config.yaml
model: "masked spectrogram model"
dataset: "simulated sounds of rotating machines with and without faults"
input: "log_mel"
loss: "l1"
fused_qkv: true
bias: "none"
parallel_block: false
inner_norm: false
conv_stem: true
muon_scale: "original"
momentum: 0.85
adamw_lr_other_params: 0.0027
batch_size: 128
epochs: 131.1
lr_schedule: "linear"
Rows from block 2 of a small masked spectrogram model, named by matrix and row number. Rows with one number belong to one neuron. Each number is 500 + 40 x the weight over its row's rms, rounded and kept within 0 to 999. All counts start at 0. Numbers have three digits each.
After each neuron's rows are labels from the 100 clips, of 14976, where the neuron reaches its largest size: "top examples" is what is common among them. Only what is clearly more common there than usual is listed. The data: simulated sounds of rotating machines with and without faults. In brackets: how many of the 100.
# gate: MLP gate (model.blocks.2.mlp.gate.weight, 384x96), inputs 0-95
# fc1: MLP up (model.blocks.2.mlp.fc1.weight, 384x96), inputs 0-95
# fc2: MLP down (model.blocks.2.mlp.fc2.weight, 96x384, transposed), outputs 0-95

gate.1:522450422555525488439483450454447459498524451477493482467465434532466499472523523454476524530500513539515449479481482501532570523516542553418522475518494532502507577479496467485457530555477471469416477510579534559494484504481560586530615535514466517533541448496558501503534546498415479498
fc1.1:562527449508598466520473476492418561456504506499518452425466493541559530443478518468477539502426512450542427456527473558533543507484561515478496494594515469555491529431516435491468435525498431480502532509562537483544492466506517578512496441527521495484548484547473474486511473482445542533
fc2.1:430538476549478502562559496540556493542499480459558528471466502571488462473451484501477452411462531499418528482526550513487447494494424501439457472497497511441498523548497514498481519424554534474498499525446513517480500421495467552613454469494455574478541432503514478464577480519525482487
top examples: electric motor (51); gearbox (39)

gate.194:474440515525525459537469472505557464522432450505533489469480548422511461479494483554419490556490563497535428434520556556461567515513491487554493485483529517444493435535495501571458512461489446533622474515503474509531511499549452571534454573520492528526513494482496440445483497563474483528
fc1.194:483558514442482536527490481455485481487548460481510485448448539442507403523590536446524442505490503474569408484454505452495533525530537528462448488550515448525574474557496569513489495466586514467446470467549511460550480495496461518563529478491450472539501500543511537535534432501543483571
fc2.194:487443507549515512491469446597518502505434528558474487544554484547483516475468463527492514404522450538518531504508464565516482477474475443555523524501499589482462596483517474504459550521507530523537485487499472523503445488534453500435480477555567581471461478509462438433447598474531499480
top examples: speed: slow (60); compressor (58)

gate.377:480501531513508546549513504396560493461439523504452468501493443551514508482573422486517490519473519435524508439583498546486529554509412496512460485415587438510515486526510551428534583529533532500519529513555466512511493472430559533525464481496496501512503448524525489451466501425486544504
fc1.377:422484509491498505512586477562456482481588514445511457485482556417527485463443549424526493455505530519471552528442477471462427467488502451509530518487471479486530597465488476534501432465447483536577452508531495447557470559552477520521524504531446527520546548547504555494544518534532463484
fc2.377:527571509525471443487520456479535450503483488520487488443482446474487502445440489586406526538513471474525516466547507467500517532497532465492433521503656567558490470504530521504511493530453449549541500518485498481481525398507486468454537546489453468513487489422515453442516485575517468508
top examples: electric motor (54); gearbox (30)

gate.270:507437493537489496411570498445463487454520489449473522503438484479441450480521479532471557498555473533504415588500480529502478545436524581518535519431556492512518565484476455520514456550524535527431473509496436550543490426467574526496538489476471504553486553525505554511493513434511559496
fc1.270:478520594497491475462514437487455525501519506487501560553490499547383419482484516559486516504472436495482468501514508527547468520449536461532536490537451525493498442476494435497524472541430574510502537497525415539596480528430536524474537516529488523574493514536510500445544463427457527550
fc2.270:486481508470481478549478515472540549586492505432555448471470494493495491431546515420493512501486483537485506560542496446486439485543528525430497478503519541516477519469557443510442500485501553497549493610518524453508554466524512473433489423431498444483506562456471431496547561495533434565
top examples: speed: slow (99); compressor (91)

gate.116:607412459551534505493529523461496506499515489481491517495515495474508520458481497492478496474563466485488470489508536507480478494482474463424478427504513510577570563490453535490558524575448428511553576489643436537506525565509488446519442481516489464408475499488527510508453499513517496501
fc1.116:455514477435448508510477483547484475520510509480497511511504431596489494553478520458528432540468523472525478501476563497514491435495501554594529497410515519385440465538572466497447457491505555478523432482484496501444466469513534561459503503517532572572513549479551504466537493493484566540
fc2.116:530485536554519475548569532471528496454532491467504562481531532474532531504480525528483550537504506544492524506542500522541471508485522467396477468501516483602575515469428593523551513550485477466541577486565439537545520580513447472538521492518470474411478456517502607511494504478525501476
top examples: electric motor (76)

gate.92:483521482474540500586441518544377467482548438499523524558462497505537556467502575523564470580499510464496492521458562489486568489496473487465512535452533479594471496503488480470537511462466589542458411473466512430473504500473548512458486529529489512503493497501427471576463490508483540490
fc1.92:476492489469528517517558503424515532436517540497424416510518543513527503465542503494445478498467469462518513522509447513462438525541542430518509464440495559515572489468483521520432534536623530471494525504504492536511458525471525471489439525427489480559545501515513470473616554433464548520
fc2.92:453490511483407525460556510470461549487461517489486416552498475450503440487562482515395507485530439508546418565490439466456486520470484470528533532502530555507525572492485502516495468443539539531509496475524479533497524517424466485494465520460471578536474515545495462474552561447476432419
top examples: electric motor (32); clipping (31); text has "clipped" (31)

gate.324:583477549518499525532465537526535477583445458473530427537506468544465448471455519455504491498505493504450456515516439405467450525460504514492509469537534519607467479469503484436591498473539543526493520484448548507469525501591558521504439474481522512525463468544488474515557555441491468560
fc1.324:473509409489536519478507582480575461479463456480533493492532468507540447510582550485473448430487503541477509500505475497453523436525499463512493497457553516406494524524504436510582475467494472535558504491437556486498518555480523478499465524569499531519538505543490535429419517465539610540
fc2.324:461507391490474541600533457454469525487391551491495518500484470474531526570474520525437456474494542515514504479543494537486570445537489485534566530494440560428541521528489530562464460535505477471552491501472525484526516528483478506594555531431500486490519521494527449471515549531573552502
top examples: piston engine (98)

gate.354:503510534479501495488502516552522398505463525499494493470626434515534563491467486501492507381499534523490449468455522487549499461484501555560504483626500456521479545528538490512532493490466470459503471516466436515507469521486477559455559516470480485562534519543568444504457543491506420459
fc1.354:529515543462519499459497487549507447508496534491546439503622431530515549472477494505536465371483495508486478476452550475549499504491449516549456506635542452493464553523509479454539494510497481448540502477488466523486480599489505539460570518480465467538508523525535490513437527475498458445
fc2.354:546468558529475530539472530543526479533458501474531495556514509495481499501527581510460535543468510555515460509447484496478496534501555565475476550509487559479513466489444452523469401477438497499511551518543386528466491436575545526491440453486530585526504516520566534415516482437555480535
top examples: electric motor (52); muffled (low-pass) (51)

gate.293:549536470508555460538491524514475522439483515500528504503528531535537544475562427434466546455533545518475572469543454486478484570484490436483473490574503485445464543450542525562491488506507462518393521453512587548481509468451475467510537467506432600493559471504515497544486505474444446459
fc1.293:496446459514507478395459533499478479531495543522466510485523494447477496481499544553549485496465496444523454578466486493550543565480591517476498543406534490453508416521486483488446475581498515534471507514533495550513490438542527512439517428508516502517563467503433561496558479533591510447
fc2.293:532506499427541505534541497506536532422477453502532431526490449520533523520522477535448509574516456505440578464549513482508522450502502559554504503500424498487528549525503522456522504409444475503469454500445509468456512541455453443491519567488489516481475565479526473541474520382407450513
top examples: compressor (67); grinding (36)

gate.229:519525497421512466507514538537508522556516466547500474524513541551530450556509427553518599552458550459417482497509524487517571478438531477505463533373437479440502542467519440494490533446464485513537536456505498529498506488425524497488552489452469505494484491520538489504506421518507598496
fc1.229:463465460474491511539470489460544505427519495534488511484460519506438490562536496485457481427489495519434429473467566472495457506525527527471530444534566517529425515481495492549533446570591457498472512541518408430476472563489557523463539505532487553524485500444539497501486511511565611536
fc2.229:506469491536457551517505447533485426515523489456462478546404523451377490457495540474567497453468472477533549492507476492461396506573462460536573490501582479502517565482487518509495510537569565441494441538467507537504441468507528524544494541507524488522562516500508469442465525528474534512
top examples: piston engine (99); speed: medium (64)

gate.185:464502521407567456461524520507563511516455457509472481468514492469489491462472550490483485476546506585563535503485442507544497440491535528502514535479440564496547619491497464436494467510546573493502474537524536497566511488463450449542511448514483493516402513463488549511419490469488585529
fc1.185:502526484441551486479564487572574546512423451485475520485573513496501457492475565497466469441548553503563524492479471479470544513520543464474397524608520555451513554509464461468512499520465467523490490457505532545582535502459487523502510452451557497534433547483487454506478455505527471430
fc2.185:528507465515510510544481481476548476506505522470572482570439485524501476562538415478505499562467458477452468476451592450500505573491477528461525475498537452521462405532505530515471535470504483480513590513491504483421491503511582456462523546447452454528535514522569601532515525482488454556
top examples: speed: slow (71); conveyor (69)

gate.118:429540530535510556562518493543478535529486484527497543502534513489497472468449442405550544511463523578466427440498493460522491461509417564499524596446498444502478541526512435490534500559534480523503445519499554472464490494490508471490543541597562455512477523514447529476468470467426532475
fc1.118:558450529450513556528548486464519567517471517550497535560527496502500439449507424530560470439511501437546484505522504510437459511534505521584561561482532524454480427515496489507447476471531445453497516486509490534513434539448496453542492535480458517540489490588437527494514399481469574463
fc2.118:451514504476435479459512506498545513435508530451552411451500490475470444487549506524468497419438451510485499498470498495471481514489481534502539517502472443469494558443417439505506503491518475411453462397503518410507500488551428495506463484566432488525464464507487544463565521443566537487
top examples: speed: slow (72); conveyor (54); imbalance (40)

gate.319:479520533447427525488529541526514523569505472458492470477578538526496497522480552480541577538486527510524479567531419489505577491383532500391435617462488492489549495514518506497484470451490489488500492524454568526538492500462496428513509539428506461456484476482510510550513440482477498520
fc1.319:502534527517550498487523454514516527506426485483458465469549522534569477506398583508531517431498445450588493537485449471557460550506503468435500519547531526546560564542434523488489493513470494497507522496426479492521495526533504536493486538407529460556482492507442513593472460436470443497
fc2.319:481467545575474535502515446541506494499564509509481450557408520448417518485515498491521586507530516511473535510367487497515480515554476548536540456499472502527447596483513518447538554509557528460542486483519542444416474456499465546497491581494507520466531522482464521448517508522566495502
top examples: piston engine (94)

gate.242:469483524518401532503481509502510605526493557509489445520502505461468490485528501479513486595521505523509559512487474490494511524494456520498505546456559515638462480502514482420495539449546517466535483526532516445522545498440466461430501473551463526539466588530474476394464486497501452448
fc1.242:479446451491464472506521444502542542526499568528497478510468507513444507487555484541418442488489556452542433522514405454474527549495484468501555523573483425530400480464479537469503472535532539536509498495493524467560460586546459508487497511477566499572475539566438502538522568480489502463
fc2.242:489543460400541470473494502481549535454460489524564478461522521466471506478439531451496502373456517493522514540491502451490458473535529492547435504500479504439515471396440510546571453525528454502494530493509447546537446537578532491551446513501460442523510483452511481535524466493506578552
top examples: speed: slow (67); piston engine (42)

gate.188:441432522576475573444490532446530471496548450481536541547489560437530448515484566519433499513577488521478477492536523538520528501520477513481476493485525507510469462458527449522431501470459511492579520515429498486487471476624513524500566492531492455466455474500582523477491482479523543399
fc1.188:485479484516489578498472500494442464474470458437519523498544609469525445485493522493491485484517448517553433488531553545519486466525513533534454472484499525478579498455454446593516427484443455525519511467402566445546485524463535477541523525508535475537481522442555552489464487597537486511
fc2.188:511454401531459432430509511493502593476476453514510519535525515497517479452453567537498539499552544542500481422475541545483549507511461593476491523497459447383535546495504430502482475478542484529524458504491452537494506446467552536554488574475497544500537565511504514490511433506471449499
top examples: compressor (93); speed: slow (80); quiet level (68)

gate.84:499497495492490522531497448440519510502553533535545503545539450441543500474443455554500537516514497466591463511477475410437446535519430501542447408481470541499518535516498537508478512416538431489575470605488504448542485557544487497523546548493515534536516466475511417520509464502454471508
fc1.84:522428502511513560505572469554527503467508458441498518486493553475536492576525459499483422524499397519618536467502497480502524492500505478507493484489438528506513446484594518499544532533570514444468480500454515459488514525511469523516526507435556529465448468414487425489534530448529466580
fc2.84:508477471491474469548409554530451540495470460465418504457437533485505548491523519482498453534513479479433526472536590516498485419497495459507484571504467482491518496508513420510534453556390446522494525423545474517474513457545452474458452430531538460477493496543484556535501546446546518463
top examples: speed: slow (77); piston engine (74)

gate.200:445418446512513494542548512453385500525499486535520528501462515557506457441501533481431486518505508459534467456569551482547466510525514448533497481584459535539499548512535526539497497529517515527485511526517499502493523530497446493424490537539483524551445409472432605514544487465426434494
fc1.200:493576464449543498424470549506492540546485564453513504436515476487518506504508460561519468550498496511453540473508507572515544453450483484562467502416532474500474543459516456561564500455485461561577510494518492480506535462491440484516432455578461559457499551506542501421447544456474471552
fc2.200:491439570460445434545506480466461484504504483502450468506556507470473552472449545445499474570480464493563542501517541516486450497468435533505478534500515508479547435514544525430447517556450541468428497531520503544573491455511489535500446551485517488472394469465487414460496477525420548542
top examples: electric motor (64); speed: fast (64)

gate.361:556552456511502508506496497495534492476392450470500512535532507494501486534492564450475506426542528550569560546487479543503455558481479510487477525617479474453557549500456490454531478448487452512492444434496494506532447546483548511520502484422485533568499506546424410530531540499488433501
fc1.361:491462470499527526459453518502484456444574509537540498506418519484604501571512396517570507529432548472486479490468540483454499536463450427532502470416464533467497476534554466501531478520452485505453487488573518556456519594451520561512553493511462549533473495532493515503491486545502538456
fc2.361:518488541459461493545486486413476527509420471503543430478598500519451496436455584472451522467518434537505589504565458547476447468500555581456532484497515492522518535539473543528448455479501463506488511481426517459502514475542437489521440510447493444503534544492460506499449491538436519525
top examples: compressor (49); piston engine (44)

gate.35:497493498484461527513439473531523454579491452572570444542514456484502519522506431497534498404449528506514481499479513465499458456487535548466473486490510467511447472520440500520484458499535531445538526477454590489527518563517499462501552516484574537485467506527497452556533453469535658466
fc1.35:562472492460415509563510460478488474541464488467490510511575526537565508501493460506513473485483545458588549461568507472453519603502511512482556464490486547527523427501519410565487442521472534526474527431482518444500496523570448538422526497436495550506444492541515479528492508501500507419
fc2.35:562528470456500498532505481514450515470498547411434456532509543545448467520449481493509530527517476517489439475509408420500501558502484494580556477503470515513522513527497466550529472459480479553442459470488575547474535499567499538470408484487444515512461592514462545522418525556502537455
top examples: speed: slow (80); piston engine (79)